Weights of a small segmentation model.
Model: activation relu, widths [64, 64, 128].
Training: adamw at rate 0.0014, batches of 384, held-out accuracy 99%.
Data: trained on short English words printed on busy colour backdrops, 90422 training examples, 29.3 epochs.
Rows from block 7, named by matrix and row number. Rows with one number belong to one channel. Each number is 500 + 40 x the weight over its row's rms, rounded and kept within 0 to 999. All counts start at 0. Numbers have three digits each.
# convs0: first 3x3 conv (model.mid.2.convs.0.weight, 128x128x3x3, standardized in use), inputs 104-116, a 3x3 kernel for each
# convs1: second 3x3 conv (model.mid.2.convs.1.weight, 128x128x3x3, standardized in use, transposed), outputs 104-116, a 3x3 kernel for each
convs0.60:410500500464541500500500500500500500500500500446565591500500500500500500438450567500430433556500500500541500500500500500500426500500500500500500441500580500500500434456500500500500552500500500464500500500432500500560500500500500500500453500500500500500500500500552500424500500500500500612468500593500450500500500426404500543500500500500500500500460457
convs0.61:500432410500500500500570500500500437500500500500426500423500500500500500500445500500364500500419500500500500500500500500603500500500500500500500500500500500500500500500500500374500500500500500500500500500500500430500500500500500500500500500500500500500500500500570500500500394500500420500500500500500500431418500500500500587546436500500500609500500500
convs0.62:500500567500500500500500500500535548500550631500562627500500500579500559500424500500500538500500568424500527437500500433580500374500500500500566542577578500500561500500500500500563500406500500452472500500560500500545500554500500573543500500500500446456550500500500500500553500500500500500500500500500455500453500608369500552500500419500458500500449500
convs0.63:500500500500500500500446500500435500553500500572500434500500433500500500500590440500455452543500466553500463465500500423500435430442500537500447549500557573593500500474500500473547500500542500500500500459551500427465500456400500500500619612586500579500500500558500500566500408500560465500529613500500500545500500575575500500500500500437463500500650553
convs0.64:500500563598500500500500500500500500500500500500401500500500500500427588500410500450442500415435500500500548500500500593500500574557423500500500500500500500500500438500570500500500500500500500500564500558500418500561500500500500500500500500500500423500500434500553500500500437563500500500500500500500500500500500500500578500500500500500546500500549500
convs0.65:500500500500500500561500500500500500500500500500500500500500558399434500500500500412422500500407500500500500500500500500500500500500425500500500500599500500552573500500500500500451500500500500500500500500500500428500500500500500594500500500500500500500500500435500500599500422500500500610569500500500500500435500384500500500500442592500500500500500617
convs0.66:553500500587500569574595500440500500500500500416555500500553500500457500500500500554500500500500500500566570500500500500500500500500500500533500500601579500500500547500500500500500428500500500500500581500500500577500500500534500500500500425500500500500587568500500500500500500425500500500432434500500500500500500500448500500500500500562500500500500500
convs0.67:500592500500500500500500453500601430500500402578500449500500549500500575500421500500500500500500500500500432500500422500500500500500500424500500500500500500500500412453434500457500563500500424500500500500500500419500500500500500500500500500550500500500500408500500500500500500429500500500500500500500500500500500500449563500438500500500500500500500500
convs0.68:500418500500500500500500500547575587500500500500466455500442500500423500500500534500451500500500543500500500441500500410433500452456455500500425575500500595500500500562500460561583500500500500557500500580575414500500500445500500500500500500556500500604555584577424500500500500558558442500500445500463500500438457562500500500500546540500500564500500594
convs0.69:500500500500554436500568500500500500500500500500500500500500500500500500578500572500500500500500500500500500500429500500500500573500500500576589500500500500561500413500500500500500500556500500500500500500500500500500500500500500500500500500500500500421431500500500500500500500500441500500500500565500413500500500442583500500448432500435500500430500589
convs0.70:500500570500500583500436500574500500500500500433413500500500500500432500419448500500500556500430500500500500443449500560500500500500500500500500500500500500557500500500500500442500500500500500500500500500444500381500500500500454500500500500555500500500500436500500448500500435500500500500500500615451435500500500382500500500500500500500500500500500500
convs0.71:500500500500433588500500500500500500422347500500500422500500500500500500439500500500500540500468500500500500579500500500500500500500500500500500500500578500500590456500500500500500500500500500500500500424500500500500500500500500500455445500500456500500500500429440500500500500500500500610500500607500500500580500500500500410500500535500500500500500430
convs0.72:595500567500500500443446500581500432629500500658500500500500442500449500500500500500500500500500500500429500500500500500620500500619567500500562500500500500567628500500500500500570569406500435500500555500408500500500500500500500500500500500500500417500500394500426500500500429500500500500500442500566500500500500409500500562500500560500500500500500500
convs0.73:500563595552540562500500500423500447500500500564500500500500556500500563500446500500425500500500500568500500500500500500459500500500430500500500550547576546550538500500500500500500427447434547500500500457500500500500500500500500555500500577562578500500572500500500500500500500500576500415603500500500500500500500500555500500544500423552500500551500500
convs0.74:402500500500500573500419500556500571500500500500500500430500500444394500500445500500443500500417439435460500500500500500500500571500500500500500500500585500500500423500500421500500500500500582500500500500500500500500412500500413500438500500500500500500500561360500500500413450500500500500500500500500500500500500437500500500500500500500500500500500500
convs0.75:500411500500500500500500500500462454434500451500500500500500549431500500457500579500500500500500500500469500440500546500580500500500500500500500500500546500500500500500500389555616436500577500500456453500500430500465500432500500450500500500500500500500500500500428459500500461500500500547500448543500500500457569442454561500500500500469500500500458456
convs0.76:500500565500500564500500500452439500457560553433500500500500500500500500425384445457438533500500500500462500500500581500500554429500500536500500500500500500500500500500565500500500545500553500439500500500500500500500500500500451500544500500500467460500569500557500500583500369500500500575500564548500500500500500500406431500500500433500500500500454461
convs0.77:538608539500545500531500500500500500574500500563500461556500500552500500500500500500500500500500500559500500500500500562500500500500500500500500500500554540500546500500500500562500500500500500454438500500500500500500555500441568500500500500500500558500533500500500500500500537413500500396500500500500500500500500500555500500557500425500500500500500500
convs0.78:500500500550526500500450450500610500500565569500500572500500500599533528500433530500500500500500500440500500440500465403443500360426500500500500500500500500500500500533500500500540452500500500500459458500500500500500500500500500615500500552557500536500500500500500553534500500500500500500500558500500500500456500500405500500500570500573500559500500565
convs0.79:500442551500500500500500500500500582548500500500500500554500438530500546556500500500500500500500500500500500500435439606500500500500500500500500414429500500500500500500500500586500500500424500500500500500500500500500500500500421500569500500500500500500500500500500500500500500500414500500500500500500500500549500500500500500435500500500443500549500500
convs0.80:589622549500559500500500500421430500500500500500500500500500500500577500411500453500500500500500500500500500500500500500500500500448500542567500558500500477500420612584500534500500467500500593557500569500500500500500544500500500500581500500500544634576556598589500500550500500500500500454500467500500500540550533500460500500500500429566458500456500500
convs0.81:500500500500500500500588500500500500500500500625500594500500428500500500500500567500394500500500500437437500590500500500500558500500500500500500500500607500594500500500500500500426500500500500500500500418500500500500500421500500500500573500500500500500500500500578568584500500500500500500500500500585500577500500500500437500500500500500500500565428500
convs0.82:549500500500500500500500569580500445600500500500500457500500500500500416500500410500500423427439436500500500416500500500500500500500500500500500500500500500500500500414500500409500500443500414500500500500461443500500500545500500500500500500500456443566461399500444454500500445500574399533597500500500500500448550500500500535500500500462446500500500500
convs0.83:432500500500500500500417579573500500500429418547401500500500500445500558500412409430596500398500500420500500500567500435633500500500584500500444500500500500589500500500500500500500500500500500552500500560500398500500500500500500500500500572500500425452500500500500500500500414565500500555500500500500500500432500429500500500500442500500500500432500500
convs0.84:605500568588552569500500445500500500500500416500617439500500500561500500500533575566500500500500500437500436500432500500458500444500500537500500565562578500500500449500500500500500402500500565500500500500500447583409500500500500500500500500500500500448500500450500429400500436401500452500500500500500500500500570500500500500544500449500500443562500500
convs0.85:500500500500500500543411500500500500438367500500500500448500500434500500500389500500500500500500420500500500500547500563604500558500546500500500500500500450500578500500500500446500500500408500500500500500500442417500500500554500451500500500500500500439500500431500431458500422500500416575500500500447500500500437386500500500500500572500500500500433500
convs0.86:500500500500500500500448427500453500450614409500574429500500500500500440500500500500500544500622562500500500500500500407500500500500500500500500500544540588500500500500500500545500427500500500542562500658575500500500500500500500500500500564561500500572500562577500500500500500500500500500500500500500500500500500500500500500500500420500500434500545500
convs0.87:566560500500500500500500500500500599500500500500428500500500500500500500500500500394500439500500500408500500500500500500562500584500500500450500500500500500587500500500547500500347500500400500500500500500408500500500500500500500500500500500500500408500500500500500500500500426500500500563500500500500500500500500500560500401500500500500500419500500500
convs0.88:500500558500578617562500500500441500450500581500500500500420500500500500442399500500436500500500500500500500500500500500425528426500500500500500500567500500500500547500565500500500500500500535442550500500558500500500500500500500500500447500500500454592500500624500500500500500500564559500500631500500438597452417567440432500544500500500500455500500500
convs0.89:500500500500500500579500500500398500500449500450500500500500500435500415500500425500500500500500500500500408500500559408500500500549500500500588500500568625580500500408500500500500500500500500500500500500500545500500500500500500500500500500500500500500500500500500500500601500500500576500500440566500500500500500500432427500500500500500406500500500439
convs0.90:500500500500585433500565500500500500500576500500500500500500500500443500560500500500500500500438500500500500500500500500500500576566500500500451500500500500553500500500500500500500427500500432500500500500439500500500581500500500574500500500500423500573500500500500500500500500500500500500587500564500500500500500500582635557500500579452500578500500500
convs0.91:500577500500500540500500564500500500500500442500500444500500500500536426500500500500500500535500417500563500500500500500500500500500500500560500500584500500461500500646500500617500500500500500500500500618500500629437500500500500543573500433445570582500500590500500500500500444500500447500500500559500500546558637440500564500500551417500563500500500446
convs0.92:500598500581500500557610500500500500500500500500500500500500500500500500500500500429500500500569500544500500500500454500500500611500500427500565418500500500600500500568500586500500588581500500500500500500500586591500451500500500500500500500500500500500500500500565566500500565582500423500500500500500500500500500500557500500500500500500500405500500500
convs0.93:574500563541536537500500500500500500500500500500580500611500547586500548579500500500472500500500544469500544500500465392500500415500500500500500500548538535568500500500500500500500406500500500465461474500500500551500563500500500588532500560500500500500500500500500562500500500500551500500500500500500500500480500500500541500534500408500500500539500457
convs0.94:500500500500548500539500500500500500545467500500500500500500500530500500562500500500500500500500500500535500500435500500500500569500500500500500425442500454500500427500500500500500500500425500557500500500534500500500500560500460500555500534500460459421439500500466500500500554500426500500500500601500500500500500500547500421500500500500500500500500500
convs0.95:553615500500500554500500500500500500500500500500500500500500500580588566580545500500500437558500500561500500500500438563500500500500500500500500500591583500500500500500500500500500500500500500500500500570554500565500500598500500625500451500500500553500500500500500500500500500500500385500500437453500500500599568500620566500500500434500500500500447433
convs0.96:500500567500500438500500500500500500500500500608500422500500500436500500500403500442500500500500500500415500500500500500500500500580500500500500500500500500500500423500500500500500500500500428500571500500500444500500500500500500500500500500500500500500444500500433447391500500500500567500500595580500500404500500500500500500500500500500419500500500500
convs0.97:564500500500500552500500500500500500442428500500500500500500500418500589500500500500500500421445500500500500500443500500571560500550500500500500500500500500500500437500409557565402558500500500500500553500425574500440500463571500500546500500500500500461500500403500500500396460500500500500568542500500500439500500381500500500500553500500548438500500500
convs0.98:435500500500500500534500500500500500446500500442620500442500500500500500500500500500500500500500466500552500500500500500500500446456500535541556500545615500500552500448500500500500500500587500500500500500500500500500500500549500461500415500500500500450500578500533500500500500450544458500500500566500500453500500445440500500553500447500441461500457438
convs0.99:500402500500500500500500500500500500500500547448500569500500434500500431500500363500500500500500432500500500500500500500500500500436500543500500500500500500475500451500500500500500500500434500448500500500500500500445500500500500500500500446437500500500500523500500500500500443500539424500500500543500500500500500456435444449500500500585417500551500500
convs0.100:533538500558553500500500500500500500573500463587500500500500500536500464500500459500439452556551500500500500500500500577500500500500560500500537548500573546500500500500500500500500500500500500460500500575437572572427500500500556500532545537579500500500500548500560462451500500500500500500500500500500500443544500439552415412568500427540448439500500500
convs0.101:500546558500427500430369500500435500457500414412418500500500585500500500500500500500500500500428500500500500500567500500538500578602500560500500500500500449500559500500500500500500500412445500500455457398428500450443571500500607500500500500500500500500500500436424500459455500500500431500500500500500500500500500425500500423500436500568500500622500500
convs0.102:500500500421500450500422500500641555500500500591433376564500500500500500500567500425573500500549500500414500500500500500500500591500500500430429500500413500500554500500412500500500570500500500500500500500500500500500567500562500500500500500500450500447500500500500418500500440426500500500500620500500500500500500359500500500500500500500500500500586556
convs0.103:500571578500500600500500500500468500500500580500426575564500532560542500558461439500463465500542561500448500500500500395500550424500500500500500500500500500500500500471500500500500439402500500475500500500500500500595500500500500554500500500500500500500537500500500500589500500500500500500500500467464500500443500548393500527500500411431446445500500500
convs0.104:500500500500500500500500500500500427500405500500399500500558556500500500500500500500550500395500500500500500434500500578596500500500567604500500634500500500569500500500500500500592500500500500500422500500500500500500500500500500500582500500500500500422500500500500500393581500568500500500500500500500500500500500500500500600500500423500500500500500429
convs0.105:615575500500500500500500444500500500500500446500500444500500500500500500500500500500500500548435435552500500418500500500454500447500500500500500500500563458500500559614552500500500439355500645500448582500500500429500500500500500500575500572562547500546572549500500500500500500500500500500578500436599500500500500500500500500500500448500500500566500500
convs0.106:561500500432500500408563500500587500500643500558659500577450500569500415500500418500500500553614500500594500427500500581500404500500500500587500500500500500500575500395412500415571500500500500500500500500500397500500569500500500500500500500500500500500500500563500500500500500500500500439500444565500500500548500500500500444561500500591437500500500500
convs0.107:500500558500570580500500500500500561453390618500434631500429422430462500428418500500461500500500500451500557500411500500412441500500500542589500500549500500500500500500500500500500500389500500459413500402500500500500500500562458500545500458500500541500553500554500500500500500429500500436443555530555500500459455500500500500500455500500500423500439500
convs0.108:585583607565553570500530500500500500500566500500543452565500500500556500543500500500456500500623539500546500500464500500500500451500563500500500500553547500543599500500500431500500398500500547416500500563500500598500500500500500500500500612500500500500500560545500447500500437500435438500500500500500500500500554543500586500500500415424427442500500500
convs0.109:500567582446500500414500500500580500427556500426500500500500500463500500500500500500596500500500500500500431500500500500500500595570546549500537500500500500500500500500390500434415585500500500500430500500423500500500500462550500500459500500500500500443500500500500500500426500500439500500548500500500500500500500420500500500500500500500500500500500441
convs0.110:500500500500500500500500423421500600500500500401437422500412419500500500500570500500500500500403500500439412500500500500500500562500500500500500500500500500500500500440500500500420579500551574606573500429500500610579500500500431573500500500500500500500500500424500500500435500500500500600500438500500500500500500500500500500500500580500500598500500500
convs0.111:500500500562500500570500500500500438426378500500500500500500500452402539448500539456500500409378419500500411500555549500568500500500500500444500500500500500620622500500500500500399500500500500500500500500500551405500500500500500500500500500500500500500500500456500500500500406500500375556582500540551500405500500366500500500579500500500500500441422500
convs0.112:475500565500547500500552500500480500500500576500500586500500500500500500552519500551566539500500500500440500534450466500436454540434500500500500445500500500500500500437439500500421500500417573549500500500500500446500500562500457550500500573471500500500500500500452474500500500500500500500436500601500500500500500500500500431500500500500500500500500547
convs0.113:500500389500582500500500436500500585500500500500500500399500429408500500500500500500434500500500419500500500445500500429500500500500500500500500500571500500500500500500500401426500558500500431500598500439500500433500500500500500500500500500500500500500500500448500421500500500448500500500500500500500500500500500500500500500500500500500500500500500500
convs0.114:500500500500500500500500500500500500500587610500628670549500562569500562500443539448455500441500500500500500500417434427500441384431500500500566500500541560500500500500545500500500445500500500448500500444500448500574500500500467500529439500500500500500500500546500500500500500548539500557572542500500500544429500500374500500562548500500449500455500500
convs0.115:500500544500563500550581500420500545500500500500500500561444500500500500500537500500500500550563500500500416583500447615458451597500500500500572500500500548610560500500500569500500500455414578500500500571500500500500500500500500603500552500500451500500537500500500500500500500500442500500426429500500500500588611500614500500442500500500500500500543500
convs0.116:573605574500530500445452453500500448500500500500500425500500500500500500500500500500500500500500417500500500500500500500500500448400460500500500500565554500550567500500500433500500400441500440500500500500500500455426500500500500563559500578543449500500500500461500500500500463458500500500606554500500500500500500500500500464500500500548500500570569500
convs1.60:500500500500500541500438500576500500557500500500500572405456500500500500420409381500500500500500500500500548500561558500555500500563500428500500500500500500500429500500500500500500500500500573500500500500500500500500500500500440538500500500500564500500500500500500500557500500443500423500500408500554500500500500500500500563500446443500431459500409500
convs1.61:500500500500500500500500500572500569500572500500500500500500500500500500500500500500565590500572567564584562500500500500500500500500414422500429406425416401396415565500564573570568565500598567500582575571573577592576436500500500500426422429430500568575583590592569591592500500500500500500500500500500500582587570599583500593500500559500562500500500575
convs1.62:574500500500500500500500500500500500464462436500500500500584536500500429500500443500500451500500410500500429559446500500500572500463567500500500549500554548500500500500447453500417500500449500500420443500391500500404500500428500500500500440433500500500446500428500500476500500500434444459559592500500500408441500408500500450572557500500500419545549416
convs1.63:473500535441458475436455453468500541440432454448430433500500473500500500458525500456500500445431410457436452530500500609558500568572500500500500549530562532535529500500500455421419452417434500500500462424399471453460500459472555521500560564544500500500443444438444434449500545500444457500442447424500500500467444412500441445500538521454462500457421441
convs1.64:423500500500578500500500500500588571500500500500500500500605500500500500500500500500585585500584589581500575500500500500500500500500422427398412416416394410500395500500577500500578587500500593598500617607608607591606500500500500500422500500431558591586593500587500500585500500500500500500500500500586500579500500598594596577500500500500500500500500500
convs1.65:500422417500408500500500403568584582500574571574500500500500500500500500500500500580591573586500500500500500441500500500500500500500500406414424427405410403424425572604500500560500500500500602613579593598582600580590500500432440500500500434430584598577566586577500578573500500500500500500500500500595614574592570578581579572500500500500500500500500500
convs1.66:500500500500434500500500584567500500500500500500500500500405424437377450500406500500500500500500500500500500500500500593640560500500500500500500500500500500500500500434500500418500500500500500500500500500500500500500500500500500574577500500500500500500500414500500500500547401500500368500582594560500500500500500500500500500500500500404404500500500599
convs1.67:431500500500500500500500577500500500612564500500500500500500416421500500500603500576500500579500573600571500500500500500500500500396403429500500393500427384433500573500500604575500603573581574567575622583573607577577500500500500500500416500500574500566620577500599573583500421500500500500500500500500500580627589500603568572500500500500500500500500500
convs1.68:551500500500500500500500500500500559414437500500456500500500500500500500500454500500500560425500500452500500500500500552574576500580595500500426586500500553500500463500560413500500450500500500500500409500500445500500439457423500542535500558549500571587417465500452500500500541500500417438500414400500500560417500500449500500500542553446462500423500430
convs1.69:419500500403500500560500585500500500500500500500585500400411500415500500500500582500500500500500500500500500500500500575442404500374418428500500500500500500430500500500500500500500500583500500500500500500500500500500500500500500500500500500428500500500500500500500602564500500500500500581500590500500500500500500500500565500371436500363500500418500500
convs1.70:500500500500500500500500500564554575575500500500500500555500500500500500500560500596576575500500562500500500440500500500500500500500500409414440417500416423500425586582500603500571500500561605573575629500593603577580440500438500500500500500500583591572603500588585500571500500500500500500500500500597500500606576592596575582555567500500500500500500500
convs1.71:423500500500500401500423500565500500577500500500566565500500500500500500411403500500500500500500563500500614500500500500555562500500500500500500500500461436445426583500500500500547500500597588500553575500587500551623500500500500500500500500454588500500580500566500500609555500446500500409500500500587500500575500585500500631538500500500500500500440500
convs1.72:413500500500500500500447500500500500500500500500500500500500500500602500445500500585500585565500570500500500500500500500381409500406421414428500410500500425500500570500500566500612500500580581577597500500603552500577430422500500500500443500500575588587569565576500566564500500500500500500500500500566585593500500592553500575500500573500587615500500500
convs1.73:500500500500437431500500500500500500410381441500500500460581500449500465465500500500500500455422436500500500500500500596609553500500500500500500570573500500500500500500500417443436452500500500500500420432431500500500500500500569586560500500500500500500396384443500500500500533500431500447543550500500500500417440455500500500500570500403500500465500500
convs1.74:500500500397500500500500500500500566571571500500500500500576500500500500500500500500500578574500500500592500500425422500500500500500500409417426425408408500416411500576500500500500500500500568500500585580590581589586433436500500500408500428500564577500500584585500583598500500500500500500500500500571575579590586588582577603500500500500500500500500500
convs1.75:500592537574550539500550500500548547500543577500500600569500416569500396500500399500500500500500500500500500456500551431500571500500583500500500500500500500500453500500500500500500500500500500500500500500500500500500500500500500500500500500420500500500500500500500500500557500500572500456500454439500500500500500500500500500542543500500500500500557500
convs1.76:471500500500500500551549534454500500500500500500500500500500412500433408421500500500500454500500418500500500500500567500557548500443500500500500500568604500500556500500439500441425500500500500500450500500429500500500500500500500560546500458500500500500500436410500500500500500427500500420637610500500454437500500405500500500559500404500500425500588500
convs1.77:500500561450500500500500500500500500443403428500500500500541545424500500500500550450500500466500427500500500544500500632563500552453443500500500554542567500541500500500500452434445500500500444500500464500416500466457500500500575589541500500500500500500424439442500500500500500500369421500500563544500500500430462442500500500443500543389500465500500544
convs1.78:500500574500500500535500500500451500500447427500500500500500500500500500500500409500500500500500424500500451577500500645576575500500500550500500552500545500500500433500445428500431441500500457500438500500407500500469500500500500500500500500500500500500458500426500500500500500540500404465500553423500500438500500422457500473500500500500500411403500408
convs1.79:406410500500500500500500500577500500500500500583500500500500500500500500554572500561500500567500500590500500500500500426500500422412382411500500416500500385500500562500500578500500572573500581561500594500500608574500500500500430500500500500500575500500598500500615500500500500500500500500500440500500500500562500500605500500500500500500434500500500500
convs1.80:535500538500500500560590500456433500500500500500500500500500535500500500541500547500436500500451448500500457531548500500544500500500452533548500500582585500567555500451458500446443500500500500440500500436455500500460557567536552599553500500500457419451500419435500500500500460500500500500579598560456433455500420451500500500450434475419402500500552583
convs1.81:500500500500500584500500500500500500500500500500500500500500500500431571500500500580574578578500566500500580435424500500500500500500500429412414427419439429428414500500500500569500500562600593602587597576593578500581500500500425500500500500443590603586592588576575575590500500500500500500500500500601500566589592560587563586500500500500500500500500500
convs1.82:500500500500500453500500500500500500500500500500500500500500557565500500500570500500500500500500500500500547458500500449500500500441500500500500500500500500455500500500500500500500500575573500500539500500584500556577500500500500500500500500500500500500500500500500555500500500500500500395500459500500500500500500544500559565500500500500553500500500500
convs1.83:410500500403500500500500500500500500500500500500500500500500500500602500500500500573609500500594581500500565500500500500500500500500500500402385500404429500500437500609500500578500500500500579616604573573588500563591500500500500500500500500500563606604500575558500500569500500500500500500500500500500620610500575578500558563500500500500500500500500500
convs1.84:588500500444500500500500500500500500456414500500500500500500500500438414573500500500500500500450449500500500500500500562608618500500500500500500500561552500500500500500500500447399500500427500500500500500430500446420500454463548586569500500500500500500462400402500500441500500500401412412500589538500500500500438421500448500556561500424458408500500500
convs1.85:413500500500500409500436500600570568597500577558500578500500500434500500500500500564566500610500556572573576500500500500500500500500500420500500389434433422426412563500500590500500587500584583558500622563578580579588431421427500500500500500500570500500598500562574559584500500500500500500500500500593566500603500500582562591500500500500422434500500500
convs1.86:500500500500500500500500500500500500437423450436435500500563500500552500500500359500549500451411447448429500500426500500500570500548632500500500500549500500549500500551500500500444500436459500500500451446500459459500500463458500544547556577570500560500500442463459431500581555500500432368464445371500500500500429500500443500561581500550500437460500380
convs1.87:500500500500500500500500500500500500581500500594500500428500500500500500421500562500500500578500579500500500500500500500500500427500500500414410430404500380419401500500575500575585500500500577500500586599571598611591500500424500500500500500500500572592577594581605597582500500500500500500500500500577578595575578572600500575500500500500500500500500500
convs1.88:500500500500549500500545500500500500449500500500540500500500500500500404500551370500500500500500440500500500500500500500543564500500587500500500567561500500500500500500500414443449425500426500500500431500500500500500500500500577561500500500500500500500410434500443500444500500500500404455636500500464500500500452500445500500443500500453500500500500500
convs1.89:500500500500500416500500500500500500500500500500500500500579500425500500500500423500500500500500500500500500500500500500500500500500500500500500500500500500500500500500500500500500500500500500500592500500560500500573500500500500563500500574500500500500500500500500500500500500395500423500500402500500500571500500500500500563500500500575500500500500500
convs1.90:500616500500500500500500500500500500500500595500500606500629500500500500394500500500500500500500500500500500500500500500500500500500500384402500500500380391500344500500500500601500592500609618500500615624649500500632500500500500500500500500500500500622500500500500500500500500500500500500500500500500607629500500638500606500500500500603500500500500500
convs1.91:565500449500500427569500500500500500500411500500500500500500500441500500500500500500500500500416500500500500435500500500566500429446422500500500500578566500568500500500500500422500500500549500500500500500500500500500500500500500597621500567500500500500500397500500500500500500500500380500601500614500500500500410500500500500500500500500380500500500564
convs1.92:500500500433428585427500613500500500593500500500500500500412500500424500500500500500500500500500500500500500500500500500500335570500357500500500430500500500500500500500500500500500500500578500500500500500500500500500500500597500500500500500500500500500500500500500500575500500500500500500500500608500500500500500500500500500500500500500500668500500634
convs1.93:557542552500500500500500500500500500444409423500456500467557500500500500576537409500500462460500390500500450500500500573593623500500557500500500544558580500534540500500500459458372500500419441500453467500392500465412500500500500535550500500500500500500466447387500500439500500500500414450543500500500500450500438395500500440500500500500500424500544500
convs1.94:500533500430500500500500500500500500500500500543500500500500609500500604500500608500541500500500500500500500500500453500441425458447420431451500436500500431500500500500543567500500569543539500548540548552542500500551500500500500500500500500500500500500559500500575550500500500565500500542500500541500500500500500500553500500500458500500500500500500558
convs1.95:500500500500418421500500500500500500500426500500500500500585500500500500500500500500500500500500500500500500500500500500500500409406500500500500500500500500500500500500500500500500500500500500500500500500500500500500500585500578611625500559500500500500500500500500500500500500500418359500500557572500500500500500500500500500500500500396500500500500500
convs1.96:500428428500500500500500423500500500500500500500500579574500500500500500500500500500500584500574500570500500500500500500500500500500500423409403416426399408418396500584500585576500564584576568600575598584583597585608500500500434500500500500425500589592578582576573584585500500500500500500500500500579581595586570601500591500500500500500500500500500500
convs1.97:442500500500500500500500500564500500549500500587569500500412500500430500500500500500500500566500500579563500500500500411500500429413500500500500446500500416430500500500500585500500607566500556500500590579500601589500500500500500500500435500500500500500582557500599587500500500500583500500500558500565500500606564500599589500559500500610500500500553500
convs1.98:500604500500500500500500500500500500500500500500500500500500500500430439443427456500441500500396500500500500500500558500576584500500568500500500500568500500500500500444500500405500500500500500500500500500500500500500500500500500500569435500500500500500500427500500500500556500500559417500540500500500500500500407500500500500500500500500500500500500500
convs1.99:500500500500454500500500595500441500500500500500500534500446500500500456411500500500411500500406538500500596500500560500500561500500459500547500500545500500500460500422500500431500500500588500422500500500550500500578500500500500539556450500500500451500500446529500500574598500419567425500500500536500406500500425539500500602500500500431448500500500622
convs1.100:500500575500500572500551500500500500500500424500500500459554598431500500500500500500537500438500500500500500551500500611500500567455448500500500560500578500500500500500500433500452447500500430500500438500423500500500500500500565500549552500500500500500426500444500500500500500500500500500500556563433500500415500425500500500435500560357500500410500500
convs1.101:500500443500500500500500500571565500551556500571500549500500561500446500500500500500565500583500500582500500500500500432500500423500500500500500438441500417448500500500500577561500592500500555500500584554500591500548500451500500451500404426500500500500580557500593551500561500500571500500559500500570500500578567500594500500500500500500570500582570500
convs1.102:500431500500500413418500500560500565500581567562500500500500500428500500500500500565573573573500500595560500500500500500500500500500500421425431415432430416431423582580500587562500562559575570577594603583573589563573435500422500435500431500426561568574583581579584569580500500500500500500500500500576561500579586572576500586500500500500500500500500500
convs1.103:541500500465452500500500500500500500500415408500500500443582500500500500500542500500500443500440395500500500554500500581577571500452500500500500532574582534540500500500445500418373446500455500500425500442375460461449500500500500587570500500500500500456467385374500500462500500500450421427555576500500500443500424389500500500500500500500408423453500500
convs1.104:500381387500392403500500500500500500500500500500500500500500500500500576500500500500500500500500500500500500500500500500500500500500500500500500500500500500397500500500500500500500576622500500500500500623500500603500500500500500500500500500500500500500500500500500500500500500500500500500500500500500500500500500500582500500500500500500500500500500500
convs1.105:500568500389328388500500500500500579453413500500428427500500500500500500500500500500500500500500500500500442393414500590570593500433500500500500500500500500500595500500500500500500500500500500500500500500500500500500441500500500564576557575598500500500500500500500500424603500500420365500500500500500500500500500500500500416578579560500400500500500500
convs1.106:500500566500500589450500500569500500500432500552500500557500452500575500500605500552500500500500500571500500500500500386368440405373419443500500429500500426500500563500500579500500561558562563500500561500500560500500445500500422500500399500500561500500585500500596500546500500500583582500567569500565500500572500500568500561500500500500500500500587568
convs1.107:500500500500500500610564556500500500500398443500500500500500445500500449500500500500447450500402417500434500500500558541573603500500500500544500500604560544579500500500500500410431448443500500500500500385426500422445500500500500605566500564500500500500500385442500437500559500500500500419568500422570450500500402451500441500586500500581439500584500500
convs1.108:500500550500500500466545500500500500460370401500500500468500500500500500500500500500500500500412414500500500500500500575571573500445500500500500536591563500550500500500500448397396500467454500500500450397395500455436500500500560607576500500500500500500444374388500500456500500500428419439543552500500500500456403409500446451500537500448435445500500500
convs1.109:500552545500500455500500500556500500553500425581500500530441453581500445500500500557500500559500432595500500500500500429500500425444500500500568424500500406459500545500433581500433599566500552500443580500500585564500500500500438500500417458500558500500585500500596542500546500537500500500552540535567500439592500500614544500589547500585589500607623500
convs1.110:500500500500500428500500500500500572500500500587500500500500500500500500500500500589500586589578599500590500500500500500500500500500500407397395408420413402412411575500576578582500500500577609602621601591615595604595500500500500500500500500500584588599586589592582500585500500500500500500500500500585581602584500500594500583500500500500500500500500500
convs1.111:417556500500500500500500500500500500500500500500500500577593500500579500500500500500500500584566500577500500500500500434389500441500500500500500434427500410436444500573500589566500597571569500557500589564572581562556500430500443416500424433500500584500587600560589594574556594500575500500500500500584572500589576555600577558500551500500500500574563500
convs1.112:500546500500500500500500500564559500560500500549500500500536633500500609500540597552545500550500500500500500500437438414412443444427428415452500425500500435454500559500500577555548500569546568550543565565500500557500500500500500500500442500500565563500583567500582562500500500500500500500500500500561543500552548500500500500500500544500564500500571541
convs1.113:500500423395500500500500500571584500579500500594500500500500500500500500431428500566599576500597570500500500500500417500500500500500500413401500500387407500404418581500582500571500500500500573606500575598586500578500500500422500500500500500500572600589500591579500594500500500500500500500500500500567583500500585500500500500500500500500500500500500500
convs1.114:500553500500500500552552500500446500500500500500500500500500500500500441556500425500500455500500423500500500562562545500500573500438500500500500536524500500500500500500434447500447436500500500500447500500435500500477545543500500500500500421428500500464500500466500500500459442451500500451610624500500500435500500439500500500500500436500500426451567500
convs1.115:500500500500457500500500500542500500500426439500500500500500500558500560500500591550500500539447500500441500500500500445500441431416395428500500462550500500500460553500500555500500500500560548500500500500551500500574500500500500544500453500500549500500548500500542500554500500500500500541500500500500500500500434500500500500500424500500425500500500500
convs1.116:500500545456430500457429450500500540450406432465422430500500528500544552500500500500469500434398409468438445500470500550544500574561539500500500539561534527556536500500500457419422471425439500500500460424425500444456476500476534538521543587580500500500443412445455413434500555500451459500422423459500500500464418441458432447500528518500500472467461448